config.toml
model = "image classifier"
dataset = "simulated stained blood smears"
train_examples = 97500
image_size = 64
crop_scale_min = 0.8
horizontal_flip = true
translate = 0.06
cutout = 0.4
targets = ["large cell", "small cells"]
num_classes = [7, 7]
arch = "swin"
norm = "layernorm"
norm_position = "pre"
activation = "silu"
mlp_ratio = 3
head_dim = 64
fused_qkv = true
bias = "none"
qk_norm = false
parallel_block = false
inner_norm = false
moe = "soft"
num_experts = 32
moe_every = 2
expert_mlp_ratio = 0.5
slots_per_expert = 2
shared_expert = true
patch_size = [4, 4]
conv_stem = false
depths = [4, 8, 4]
widths = [48, 96, 192]
label_smoothing = 0.2
loss = "cross_entropy"
residual_init = "zero_last"
optimizer = "soap"
beta2 = 0.95
lr = 0.0037
beta1 = 0.9
shampoo_beta = 0.95
eps = 1e-08
precondition_frequency = 32
max_precond_dim = 1024
one_sided = false
adamw_lr_other_params = 0.0021
grad_clip = 3.0
cautious_weight_decay = true
steps = 4200
batch_size = 64
epochs = 2.8
lr_schedule = "cosine"
final_lr_fraction = 0.05
warmup_steps = 120
weight_decay = 0.2
adamw_weight_decay_other_params = 0
Rows from block 11 of a small image classifier, named by matrix and row number. Rows with one number within an expert belong to one neuron, the router's apart. Each number is 50 + 12 x the weight over its row's rms, rounded and kept within 0 to 99. All counts start at 0.
After each expert's rows are labels from the 100 images, of 14976, where the router gives the expert most weight on average: "colour at peak" is the nearest of a few named colours to the mean colour under the peak. Only what is clearly more common there than usual is listed. The data: simulated stained blood smears.
# router: slot weights (model.blocks.11.mlp.router.weight, 64x96, trained with AdamW), inputs 0-95
# up: expert up (model.blocks.11.mlp.up, 32x48x96), inputs 0-95
# down: expert down (model.blocks.11.mlp.down, 32x96x48, transposed), outputs 0-95

# expert 17
router.34:40 45 57 58 37 62 42 22 50 43 55 57 59 63 37 53 30 42 45 60 36 40 46 39 36 30 36 41 58 46 71 51 43 45 39 39 44 54 45 52 63 45 50 60 64 69 62 68 44 46 22 57 44 75 62 45 38 42 48 70 64 57 66 51 59 52 37 48 49 59 75 68 59 70 21 63 64 38 54 48 57 66 58 66 48 41 61 40 41 48 59 65 59 66 41 40
router.35:59 62 55 45 51 49 43 46 46 60 52 29 43 54 44 50 55 48 53 46 30 60 66 54 49 22 60 57 37 70 60 48 52 46 59 55 56 51 68 67 43 39 49 62 57 47 48 54 46 43 50 59 46 40 56 43 46 43 41 45 58 58 69 33 75 42 33 38 24 37 58 32 41 69 38 42 70 29 37 53 66 58 69 27 66 22 53 58 39 22 61 58 53 42 50 29
up.0:45 64 47 60 41 70 33 65 57 61 36 34 20 49 46 37 42 48 25 43 55 51 57 65 68 47 55 61 54 55 58 40 45 46 42 51 59 46 57 40 24 48 57 61 40 44 43 69 43 50 37 66 52 46 51 55 66 47 63 61 29 37 59 64 46 63 72 60 38 29 54 36 45 46 85 56 62 46 49 60 39 38 47 37 53 54 45 34 52 49 44 51 47 50 52 89
down.0:46 49 47 56 30 80 36 60 53 30 65 44 63 68 54 56 66 59 58 33 30 49 45 21 64 48 33 55 43 42 54 49 47 47 47 62 45 31 45 64 69 45 50 72 30 42 58 23 59 55 36 31 49 48 45 81 61 41 44 51 56 45 46 56 60 42 51 48 64 45 47 39 41 54 43 38 41 51 62 55 22 47 58 56 50 42 59 29 46 67 50 52 64 57 57 69
colour at peak: pink

# expert 31
router.62:57 48 38 78 64 34 70 59 67 46 33 56 74 44 65 67 41 47 40 43 67 52 48 57 55 39 52 34 43 53 44 48 42 47 58 52 43 52 43 63 35 56 59 48 48 69 51 33 47 41 36 73 27 41 52 47 35 60 61 60 33 26 45 43 44 52 54 45 53 45 64 63 55 64 49 48 60 53 67 16 64 45 31 37 51 53 30 74 50 45 42 59 56 40 45 71
router.63:44 30 44 66 56 48 66 47 45 40 57 54 46 73 54 59 58 38 55 56 47 47 45 28 56 55 76 33 23 31 38 45 68 59 52 57 37 68 46 59 64 34 49 47 48 40 51 49 43 69 44 59 41 43 51 47 47 56 61 46 10 32 26 36 52 70 33 46 51 53 55 55 49 58 38 32 71 39 57 43 56 52 43 31 45 72 33 33 51 50 51 37 57 50 49 46
up.7:60 58 34 36 45 62 46 44 48 53 25 51 24 45 32 40 43 60 39 47 42 56 46 42 49 56 48 65 58 55 37 66 69 58 57 58 34 56 57 50 50 67 46 35 67 55 51 49 63 38 42 59 55 51 46 39 57 69 71 52 31 51 42 56 23 39 41 66 57 53 47 31 46 21 46 71 48 79 46 43 46 48 41 59 63 60 49 51 82 39 56 66 31 60 46 61
down.7:40 32 42 49 62 41 52 41 37 43 51 50 53 55 56 31 57 58 56 54 18 65 77 25 31 71 53 59 60 60 50 58 58 41 38 42 40 56 54 43 36 45 62 46 51 44 47 55 48 51 83 21 63 59 42 45 47 43 35 48 45 61 41 30 38 79 37 50 61 59 50 43 48 35 21 35 56 49 45 36 52 44 58 45 47 37 79 49 50 54 49 46 55 45 61 56
colour at peak: purple

# expert 6
router.12:48 45 44 61 57 34 54 60 48 43 29 31 34 59 49 32 43 33 54 53 45 60 54 34 38 68 34 46 48 33 41 60 51 48 64 52 50 65 57 66 48 50 71 40 48 80 40 39 45 37 69 44 44 38 39 40 46 58 55 54 39 56 44 63 38 76 29 45 62 51 60 38 64 32 65 48 46 38 52 17 29 42 38 55 56 56 75 56 57 57 38 51 55 32 39 39
router.13:62 74 49 52 34 38 59 67 44 32 41 31 43 45 44 41 51 42 55 35 46 62 42 59 36 40 50 18 41 45 55 39 78 51 69 45 66 62 73 53 68 71 69 44 52 63 60 48 30 46 48 36 27 39 54 46 59 55 42 62 56 61 53 60 42 69 36 52 65 50 61 52 53 41 44 37 37 52 59 51 39 40 35 47 72 55 73 67 50 58 46 52 60 41 34 44
up.0:45 45 50 51 58 23 42 38 49 47 38 59 32 59 45 46 36 33 27 59 35 67 29 46 50 55 44 51 66 57 58 68 34 43 50 41 63 53 33 33 57 53 38 35 58 64 55 67 45 46 63 61 54 71 63 64 23 62 34 51 62 38 36 50 51 60 45 77 37 68 37 35 49 73 35 62 62 60 32 58 45 51 53 68 58 57 56 49 55 51 61 35 59 52 64 49
down.0:59 46 58 66 38 47 66 40 60 35 41 48 35 36 50 45 45 63 39 36 42 45 43 41 42 46 42 47 56 58 39 33 47 22 55 45 69 49 75 30 48 72 61 44 54 49 50 35 64 42 59 46 31 66 55 59 53 49 68 59 31 40 62 63 43 69 50 51 45 49 53 52 56 53 36 61 42 57 62 65 40 52 53 51 28 27 22 31 47 65 71 37 46 57 69 69
colour at peak: grey

# expert 5
router.10:64 37 33 70 52 29 57 62 43 49 60 50 47 18 50 61 67 36 80 48 42 33 38 54 47 45 55 31 61 60 34 52 52 69 65 54 50 70 49 40 60 45 57 57 46 58 31 56 33 47 47 29 34 48 48 38 37 36 44 39 44 40 35 64 50 46 51 53 38 72 49 53 71 57 29 33 79 43 48 32 59 56 54 50 48 46 33 53 46 62 60 60 47 50 42 54
router.11:66 44 68 58 61 63 74 50 71 37 67 49 56 66 62 73 26 47 63 46 57 21 48 74 49 36 58 55 63 62 49 35 66 50 41 37 39 55 51 56 39 36 66 43 61 71 56 47 59 63 50 54 68 55 63 36 57 54 66 48 52 49 52 48 62 45 47 40 53 51 38 38 39 60 26 50 57 37 35 29 55 52 61 52 43 48 64 79 37 53 60 45 70 56 47 51
up.0:51 51 56 57 51 68 43 50 44 70 68 43 47 48 48 60 59 49 51 44 52 38 29 18 66 49 36 44 54 42 38 47 62 53 38 43 45 50 65 64 37 56 53 39 41 51 51 41 45 33 66 45 38 55 26 60 62 52 82 41 64 33 51 72 57 61 62 57 49 69 35 58 50 39 64 49 32 23 50 34 57 32 44 50 41 66 65 43 65 44 38 41 53 75 54 67
down.0:52 48 59 26 47 56 48 57 46 49 40 55 65 51 71 27 46 30 57 49 45 82 52 59 57 68 52 47 62 52 69 63 39 58 41 70 46 33 34 44 51 34 37 43 50 51 35 60 82 48 38 59 43 42 54 47 51 42 49 42 50 74 57 51 36 51 63 71 64 51 34 56 63 41 31 22 66 66 67 51 42 48 39 29 43 56 60 49 64 49 59 42 43 44 42 43
colour at peak: pink

# expert 11
router.22:56 60 62 55 43 49 71 48 51 58 70 44 43 57 37 55 46 32 65 80 41 53 41 48 81 29 50 47 42 65 47 41 55 48 64 48 30 28 42 50 45 42 46 52 52 35 60 44 43 36 42 63 39 42 16 54 44 54 23 39 59 55 40 43 74 52 65 53 39 39 67 44 47 51 32 49 60 33 65 29 45 61 55 39 50 58 49 46 40 67 40 67 39 58 44 48
router.23:59 56 80 54 34 32 55 33 74 61 74 47 40 63 52 46 51 52 54 57 46 37 54 43 56 51 36 19 44 52 58 36 45 45 29 37 45 54 65 68 56 39 70 48 30 31 74 75 42 56 62 59 58 47 49 59 72 47 53 52 45 52 44 56 54 60 52 36 53 39 31 50 58 61 56 47 50 47 45 66 47 41 51 64 70 29 52 64 72 64 52 59 37 42 50 59
up.0:61 35 65 62 65 46 58 73 57 53 86 47 39 58 67 55 23 53 22 22 54 29 48 55 50 45 50 48 45 44 39 40 43 54 49 33 56 35 40 45 49 46 42 66 44 43 62 53 30 75 70 54 57 48 38 26 43 61 57 32 57 62 48 57 37 55 49 46 42 44 44 53 64 55 52 56 40 62 52 47 59 42 37 35 56 68 52 62 61 61 46 53 62 69 47 63
down.0:48 57 56 39 38 49 76 33 30 34 17 48 59 69 48 62 41 52 63 31 60 69 37 45 66 52 56 48 55 50 55 49 39 64 42 31 51 60 36 49 52 54 62 62 27 61 51 46 65 49 47 60 50 48 60 43 50 59 46 58 65 54 46 43 36 56 55 43 70 59 57 65 52 29 47 40 40 26 25 69 27 62 45 41 52 57 59 33 53 59 62 39 41 28 42 52
colour at peak: pink

# expert 22
router.44:50 51 37 44 37 41 66 37 71 56 78 61 40 46 64 56 59 76 85 49 48 33 43 39 39 60 54 44 34 57 46 42 41 57 55 61 60 62 70 50 61 50 69 71 43 59 60 44 55 46 66 55 50 46 47 27 64 61 40 51 35 72 51 52 46 71 28 37 27 47 51 45 54 58 56 55 60 62 49 28 54 57 53 58 61 55 57 50 30 55 57 56 64 51 58 65
router.45:54 36 69 54 49 40 36 58 54 49 36 67 32 50 36 41 45 51 50 48 33 39 76 41 50 39 56 54 47 44 55 43 49 51 59 52 23 58 59 51 63 56 65 47 50 58 60 45 32 51 59 61 44 42 36 31 57 46 33 65 59 56 58 53 82 51 47 41 65 54 56 63 40 70 35 58 65 44 66 42 59 57 74 56 70 35 30 81 50 46 63 52 72 57 61 66
up.7:48 39 62 52 28 48 33 41 37 43 41 44 52 58 44 66 59 48 66 44 34 63 49 64 36 36 72 70 33 55 45 35 43 38 54 42 38 65 53 36 70 59 61 42 61 55 67 48 47 48 54 59 36 59 44 39 49 47 46 60 49 46 35 71 97 71 53 49 45 47 49 43 52 43 49 50 61 31 35 57 40 48 46 52 38 46 28 48 46 71 36 60 36 50 49 73
down.7:48 70 43 53 47 51 56 24 45 56 43 60 53 51 55 38 55 58 54 39 52 65 33 46 35 51 38 50 64 71 55 39 53 61 30 65 64 41 34 58 50 38 53 50 65 35 44 36 43 62 69 57 82 69 48 66 59 66 49 54 69 70 46 24 49 36 58 43 41 56 35 42 62 57 41 52 48 75 51 71 43 52 52 70 49 56 36 44 49 68 37 44 44 62 38 30
colour at peak: pink

# expert 24
router.48:61 48 54 46 59 50 57 22 35 63 46 76 41 51 41 34 40 63 51 59 67 31 49 55 36 45 51 53 51 67 59 48 49 38 35 17 51 52 67 54 49 40 60 56 63 55 51 47 52 35 21 63 37 66 43 46 51 59 46 49 55 45 47 41 55 40 32 24 34 12 50 45 50 76 47 52 53 49 38 60 42 44 46 50 48 71 43 45 51 40 61 62 61 36 45 34
router.49:58 49 27 53 63 37 33 45 42 35 60 83 34 45 32 27 33 79 56 51 61 51 41 44 27 31 58 39 57 59 50 54 37 54 55 42 51 40 49 55 53 52 45 40 44 58 51 45 65 34 48 44 12 43 53 68 60 48 36 43 62 57 60 35 58 59 41 30 41 56 34 59 54 56 39 40 59 38 42 38 67 41 53 53 42 48 44 58 56 25 63 65 50 56 43 53
up.0:60 20 45 67 49 47 54 45 58 57 58 62 50 68 69 64 40 47 39 43 53 50 32 36 51 53 30 55 57 43 38 39 59 51 45 58 51 45 49 59 65 62 59 46 25 39 58 49 38 61 73 62 67 54 53 55 45 65 57 42 54 51 52 59 78 35 48 48 35 56 57 42 51 34 32 33 62 76 49 50 47 67 28 52 62 43 34 38 36 67 51 45 25 53 25 64
down.0:53 48 50 42 50 57 33 54 27 55 48 50 40 62 52 56 41 48 62 58 37 91 62 34 62 32 32 44 39 55 73 41 34 42 50 45 53 53 61 69 48 37 63 50 39 61 47 47 84 51 40 41 64 58 36 35 43 37 57 50 44 38 43 35 33 28 53 32 47 60 32 47 61 56 39 35 51 27 38 57 60 33 36 49 43 56 66 47 62 42 60 45 52 42 40 50
colour at peak: pink

# expert 8
router.16:69 56 39 49 44 60 71 40 59 56 49 56 38 68 49 74 33 50 56 62 66 59 48 67 56 45 54 36 52 45 51 35 49 60 44 27 51 43 62 46 30 29 56 55 57 34 65 45 59 63 42 64 46 55 29 59 39 55 29 59 68 64 45 34 52 45 36 40 58 61 43 51 49 57 46 57 67 20 33 65 58 43 56 79 56 42 44 30 48 58 54 40 31 38 47 31
router.17:54 48 39 63 59 43 67 27 50 35 60 49 53 35 66 25 66 45 45 50 27 43 33 30 53 42 51 40 45 60 44 49 56 55 67 45 42 55 49 45 55 40 30 54 45 62 68 51 57 27 44 39 36 37 39 40 55 27 36 47 43 43 39 45 61 50 39 42 45 67 51 64 75 69 19 40 63 56 48 61 62 55 33 74 55 34 51 60 43 55 57 59 67 61 42 44
up.7:48 52 49 35 45 41 49 65 57 46 49 57 24 50 49 60 62 60 70 33 69 70 68 66 56 52 54 56 65 50 50 43 73 56 33 79 36 45 48 57 58 37 72 30 17 48 51 35 62 50 62 55 57 53 59 66 72 42 56 45 41 36 48 64 59 54 42 40 64 60 61 63 49 40 37 60 54 68 51 43 65 49 53 64 38 42 55 55 63 65 36 66 49 36 60 53
down.7:42 39 44 40 53 27 60 64 42 48 50 59 38 57 72 50 28 38 62 47 60 56 63 25 38 56 62 32 49 60 54 54 50 52 49 43 67 43 53 50 58 39 51 42 56 73 63 59 72 43 47 55 38 69 53 53 57 59 58 34 57 67 51 51 63 49 55 62 47 39 62 60 34 80 41 43 82 59 29 84 62 43 64 58 44 60 44 52 48 55 68 42 46 50 51 38
colour at peak: grey

# expert 19
router.38:66 69 39 75 42 56 47 41 53 54 61 58 62 52 44 47 53 46 64 52 45 52 46 44 32 35 63 37 78 48 51 61 54 48 69 67 30 46 72 47 53 38 57 32 43 55 56 58 31 57 43 33 30 42 31 37 45 59 42 46 56 70 72 51 47 30 56 37 60 67 79 40 60 59 48 74 31 42 65 48 39 43 30 60 43 55 42 64 44 47 41 60 39 45 40 52
router.39:55 47 46 66 48 42 61 23 60 64 53 57 43 61 27 59 46 47 63 48 40 44 45 55 57 59 53 57 62 43 39 55 69 55 57 67 21 79 50 57 43 57 25 74 50 59 55 43 46 52 65 56 34 33 41 48 38 28 35 61 60 63 47 43 60 45 49 66 51 52 68 46 69 66 43 46 40 55 52 62 59 37 55 35 46 65 31 61 39 45 66 60 64 40 21 52
up.0:59 75 42 46 50 66 51 44 51 53 35 45 58 47 27 61 50 57 59 57 31 49 70 48 51 53 50 57 44 51 33 47 56 52 54 47 59 72 61 46 81 58 49 47 67 37 49 59 36 52 42 43 40 52 57 62 54 57 50 47 43 56 53 31 24 53 71 62 46 79 41 44 28 50 62 64 47 50 76 39 50 45 41 25 64 50 25 53 43 30 46 67 30 32 60 48
down.0:75 57 42 63 64 49 45 50 55 50 62 49 43 48 67 33 36 39 53 58 61 35 36 41 48 31 47 43 41 49 57 64 72 53 54 66 34 44 48 57 36 58 36 52 63 66 38 42 54 46 64 39 52 50 63 41 39 48 30 38 77 75 41 51 55 34 48 55 67 47 45 56 58 24 41 70 43 42 27 51 64 43 55 41 60 65 46 16 55 48 60 56 47 58 56 70
colour at peak: grey

# expert 20
router.40:63 30 53 67 60 36 54 40 68 60 48 45 44 26 50 31 48 50 70 31 46 41 53 33 55 32 40 45 42 41 32 28 54 55 63 52 32 41 36 60 36 44 47 55 63 39 66 38 39 30 25 28 42 37 26 47 33 41 46 47 45 52 43 49 49 50 60 57 49 43 32 59 50 71 49 57 64 43 62 41 59 64 52 43 50 38 45 75 46 65 62 69 51 46 35 50
router.41:55 39 55 58 77 71 52 61 47 44 71 53 59 44 59 59 44 44 49 20 67 57 35 46 27 49 42 37 35 60 56 32 77 30 61 33 59 42 54 62 42 56 63 54 41 44 61 53 29 63 69 39 38 43 34 45 29 48 58 44 55 38 50 67 44 64 44 73 36 55 59 39 46 56 47 34 58 39 55 43 51 27 39 53 55 54 47 50 58 53 34 34 47 53 33 60
up.0:68 52 43 28 45 48 58 51 57 54 46 63 55 51 52 40 34 64 59 57 53 37 83 61 58 44 45 60 52 83 37 63 39 63 49 40 44 52 56 70 50 38 52 54 55 56 45 45 35 31 27 48 53 74 40 49 48 53 50 54 62 24 44 52 53 61 32 33 50 35 46 50 50 65 39 47 52 32 24 44 41 64 57 44 42 30 62 41 63 29 75 58 63 54 60 45
down.0:65 30 43 54 70 54 42 53 17 48 50 60 41 52 46 46 59 50 61 48 49 66 43 55 52 42 59 38 55 60 47 70 32 37 41 58 27 65 73 37 52 74 50 70 71 50 58 51 54 59 58 56 59 43 43 44 48 70 50 40 59 38 50 57 47 81 36 37 59 36 36 44 42 21 27 28 49 50 36 47 61 62 49 35 53 56 57 40 51 44 41 47 62 60 55 36
colour at peak: purple; grey

# expert 16
router.32:45 35 48 69 72 36 46 39 57 81 69 54 42 51 70 50 58 40 44 66 60 55 34 38 37 51 47 37 61 68 56 51 62 62 53 45 48 78 46 48 61 33 20 57 57 50 62 46 44 53 54 49 45 46 23 40 47 51 59 69 42 45 47 32 48 44 42 57 43 56 45 49 59 65 54 25 79 56 59 40 67 30 47 56 40 41 65 62 48 54 42 52 74 59 54 54
router.33:63 58 34 56 62 26 57 46 30 82 54 45 32 30 72 51 51 56 51 49 43 52 45 44 33 46 64 47 54 43 45 19 58 37 53 64 54 57 46 39 58 55 24 44 45 53 65 36 30 61 63 61 53 26 39 41 60 58 55 56 41 63 40 30 63 44 40 29 67 45 66 56 53 58 56 39 55 34 51 40 61 37 38 55 47 43 54 79 44 57 60 57 59 45 50 51
up.0:55 76 37 44 57 72 54 74 65 41 63 42 60 49 49 57 56 46 39 45 57 73 56 29 56 38 38 55 45 45 50 40 47 35 64 55 41 48 44 21 69 51 45 75 57 54 42 44 63 39 54 49 22 73 54 61 55 54 21 63 67 49 41 33 37 54 56 47 52 52 51 33 44 40 40 49 67 56 70 44 52 45 51 41 29 62 50 57 55 58 58 39 56 38 25 51
down.0:29 45 59 50 39 40 77 42 26 44 34 71 70 64 62 49 64 52 38 41 44 49 56 58 57 52 51 77 53 48 42 60 64 48 52 26 46 29 59 59 37 73 51 53 40 66 28 50 63 53 43 49 51 49 44 66 66 43 65 25 29 46 43 57 50 38 61 65 53 30 41 61 37 40 52 52 52 33 55 48 33 30 38 58 66 48 43 41 39 56 41 58 60 43 55 50
colour at peak: grey

# expert 30
router.60:55 51 42 50 41 16 65 48 63 35 54 47 40 58 32 29 38 66 56 47 59 42 53 46 43 41 51 42 51 41 28 44 63 59 52 45 27 48 32 58 42 36 43 52 56 33 51 60 46 46 51 58 52 37 46 63 48 23 18 51 54 57 43 42 68 56 54 44 50 53 66 72 65 60 37 55 32 49 51 42 68 55 45 53 67 88 44 47 25 60 56 55 51 61 49 58
router.61:75 35 55 65 54 49 52 50 51 61 63 46 24 62 60 42 52 46 42 59 48 24 59 29 42 37 60 40 36 62 41 44 43 82 67 48 43 29 47 56 53 49 53 46 58 48 61 61 45 50 35 43 63 56 52 40 51 37 35 58 28 42 35 34 72 62 46 40 39 71 39 52 66 61 45 32 50 50 52 38 43 41 58 65 71 22 50 51 38 53 47 65 60 60 47 38
up.7:57 43 51 45 34 18 29 48 62 60 47 60 61 41 59 44 47 44 44 45 46 59 37 59 33 36 79 52 38 45 42 56 49 53 44 47 50 50 27 51 61 20 64 51 46 64 51 43 53 61 60 43 86 55 45 73 43 56 53 54 32 58 44 40 51 70 44 45 33 42 51 52 59 51 47 64 81 54 37 39 29 43 53 49 59 62 53 49 61 51 55 36 19 56 47 45
down.7:64 54 46 42 50 40 44 52 52 62 48 39 27 53 45 58 37 32 59 44 57 38 28 38 48 64 55 36 57 81 23 35 58 68 51 44 33 56 52 50 51 47 53 48 54 50 69 57 67 58 55 59 44 58 41 53 42 49 50 76 47 59 30 50 48 50 69 34 50 50 45 32 36 74 39 42 53 65 51 38 65 11 49 53 41 48 35 60 50 48 48 41 31 42 30 40
colour at peak: pink

# expert 12
router.24:49 44 37 76 54 57 59 48 50 57 40 64 49 49 53 40 68 27 57 64 57 63 46 42 46 39 69 32 47 44 45 51 60 45 49 60 18 50 39 45 45 46 46 66 72 38 37 42 41 38 46 67 49 51 30 37 36 58 41 52 66 62 33 47 57 64 59 51 62 40 54 80 63 76 41 36 32 47 58 46 66 58 57 56 41 48 64 60 37 58 64 63 65 29 56 64
router.25:35 47 42 69 51 38 63 50 62 45 55 72 43 54 70 46 50 45 57 65 66 27 49 38 33 39 59 31 52 35 51 39 50 71 36 33 45 56 61 51 53 23 49 54 48 58 54 59 41 55 60 52 60 37 49 42 57 49 30 67 63 43 51 41 81 52 32 69 36 54 49 63 25 72 25 54 60 23 55 37 48 61 60 54 48 50 38 60 44 53 46 54 67 49 46 48
up.7:58 45 60 31 30 64 64 50 42 49 57 68 40 73 30 43 54 49 48 69 41 26 63 42 51 46 30 56 55 39 44 53 34 45 71 55 72 60 85 54 75 43 61 67 37 43 49 46 51 42 39 50 28 46 48 57 54 65 60 39 67 38 41 50 56 34 60 36 53 57 66 43 38 64 45 55 58 47 50 54 56 63 46 58 45 58 43 62 57 34 30 45 70 41 51 35
down.7:23 44 53 56 44 36 48 71 40 81 20 49 56 43 57 45 61 66 52 59 67 44 47 64 67 51 24 39 26 47 58 61 52 41 55 56 28 40 35 56 32 44 36 54 56 53 49 55 35 36 50 60 46 55 47 68 48 57 42 31 45 45 47 35 75 48 41 45 50 44 49 68 67 41 45 58 46 40 57 27 56 51 52 62 50 41 43 36 63 32 58 57 70 48 69 44
colour at peak: grey; purple

# expert 2
router.4:47 57 62 38 38 45 51 55 34 54 56 55 40 55 46 49 39 68 62 75 56 29 26 66 44 45 46 57 56 66 48 70 54 44 36 50 61 32 43 66 40 42 67 55 57 50 33 50 65 43 26 72 42 59 35 50 39 38 53 61 58 51 46 31 59 28 37 45 45 41 51 61 52 70 67 55 45 36 40 65 58 43 67 69 46 35 39 55 61 38 54 44 87 45 46 52
router.5:55 47 66 70 48 37 47 23 32 26 60 36 56 46 62 57 59 51 42 76 56 24 56 38 44 37 52 69 62 61 41 44 68 57 39 70 51 52 34 33 56 55 48 39 59 52 38 47 47 51 61 68 60 53 43 44 43 28 48 48 64 58 46 17 35 51 44 44 50 43 43 35 54 62 16 58 58 46 57 44 61 54 64 60 42 33 48 58 50 47 59 48 67 57 43 67
up.0:68 56 57 62 56 67 53 47 60 63 55 29 39 52 54 41 52 45 29 52 37 69 49 63 43 59 58 53 42 42 43 42 33 72 55 38 61 34 62 37 32 38 42 52 58 56 56 49 42 65 56 57 37 34 84 66 48 43 48 58 63 60 55 38 77 51 23 46 45 49 38 41 60 56 58 61 68 54 53 74 46 37 46 43 28 52 43 44 50 47 38 22 64 52 58 67
down.0:53 54 42 77 60 47 61 80 37 53 52 35 47 63 56 45 45 55 49 44 40 38 48 64 46 51 38 51 28 55 58 40 51 57 68 49 25 38 53 52 56 69 54 52 76 54 64 50 54 73 55 50 68 52 49 46 79 50 18 61 34 43 62 44 41 48 70 71 74 54 44 53 29 33 42 56 59 48 50 47 52 68 53 43 54 56 41 41 38 39 47 52 47 46 72 59
colour at peak: pink

# expert 10
router.20:53 43 53 36 48 39 46 28 54 48 66 53 49 58 49 39 43 38 56 71 49 23 47 37 46 52 50 56 50 57 44 27 50 60 36 47 44 54 28 48 51 62 62 63 75 43 73 71 48 47 58 59 40 56 45 42 67 46 56 52 51 53 24 50 58 56 56 40 40 51 48 60 57 68 16 55 45 42 54 52 76 68 51 45 42 57 57 62 29 41 64 80 74 56 39 60
router.21:46 50 51 60 61 40 53 29 53 50 55 40 36 62 53 67 53 40 50 48 42 27 58 31 33 46 31 30 26 58 22 62 46 54 41 56 25 47 33 61 57 64 50 66 58 33 66 32 56 35 38 47 40 41 47 52 43 48 32 52 68 46 36 55 56 58 34 53 40 58 23 49 40 52 34 39 66 44 45 47 63 47 66 56 44 34 57 52 44 59 45 63 31 25 58 46
up.0:53 77 36 70 36 56 53 59 38 59 50 47 31 58 36 48 55 48 52 62 51 32 49 64 63 50 48 63 54 32 68 40 36 60 58 34 59 28 43 57 64 49 52 61 43 41 45 71 67 58 46 53 67 45 38 34 34 42 74 54 72 58 69 25 38 50 42 56 47 55 52 46 35 51 45 50 64 88 58 44 47 46 65 53 50 51 40 39 40 56 46 42 49 25 44 46
down.0:57 43 52 53 48 48 40 41 51 56 41 35 44 61 70 42 57 68 64 49 40 50 53 58 56 43 45 43 31 56 61 54 63 55 67 53 63 49 31 69 37 61 69 58 39 68 53 41 46 71 35 49 51 31 59 44 33 57 41 62 51 40 35 67 47 43 62 47 48 43 22 47 66 73 59 41 35 24 42 56 75 52 58 87 47 50 64 51 46 40 59 38 52 71 45 52
colour at peak: pink

# expert 13
router.26:52 41 54 34 36 45 43 32 37 62 73 51 59 64 50 48 45 52 49 53 28 27 42 58 46 66 45 38 43 57 44 38 75 73 41 57 43 66 64 61 38 49 49 51 34 37 69 41 41 56 64 50 55 35 63 30 41 23 33 55 41 56 57 22 61 64 63 56 40 40 67 46 51 67 37 35 42 31 62 48 64 54 51 54 53 36 51 51 29 51 53 70 43 51 59 44
router.27:45 42 45 51 46 44 36 27 47 67 54 48 42 68 52 38 27 58 56 53 25 43 60 51 75 44 56 55 50 66 22 51 64 58 69 46 24 49 40 48 58 32 50 62 45 38 74 58 54 53 58 40 52 35 44 67 35 55 39 59 37 48 54 46 52 46 41 61 16 53 55 46 31 60 54 43 31 48 65 47 70 49 44 67 54 35 36 58 45 56 66 68 61 36 52 46
up.0:67 38 40 38 53 44 73 38 27 44 12 55 61 71 53 53 59 38 59 42 53 65 53 49 50 56 45 43 61 55 63 51 59 58 60 55 57 59 42 55 65 56 56 41 46 64 50 75 43 53 63 50 44 42 39 52 44 56 47 76 32 40 26 39 40 41 64 45 54 30 75 41 37 30 29 52 45 43 73 40 45 49 32 54 45 48 64 41 44 63 49 47 34 55 38 63
down.0:45 51 73 48 47 19 43 54 55 50 54 56 49 48 31 53 29 36 46 50 45 75 43 37 50 45 64 51 36 51 50 39 21 48 22 44 55 56 56 47 53 44 43 61 51 46 55 35 55 49 47 35 64 48 55 42 55 76 78 61 34 48 56 68 46 62 32 38 30 69 41 48 64 50 43 48 77 64 38 57 48 40 46 40 50 28 49 66 59 47 44 61 46 69 53 38
colour at peak: pink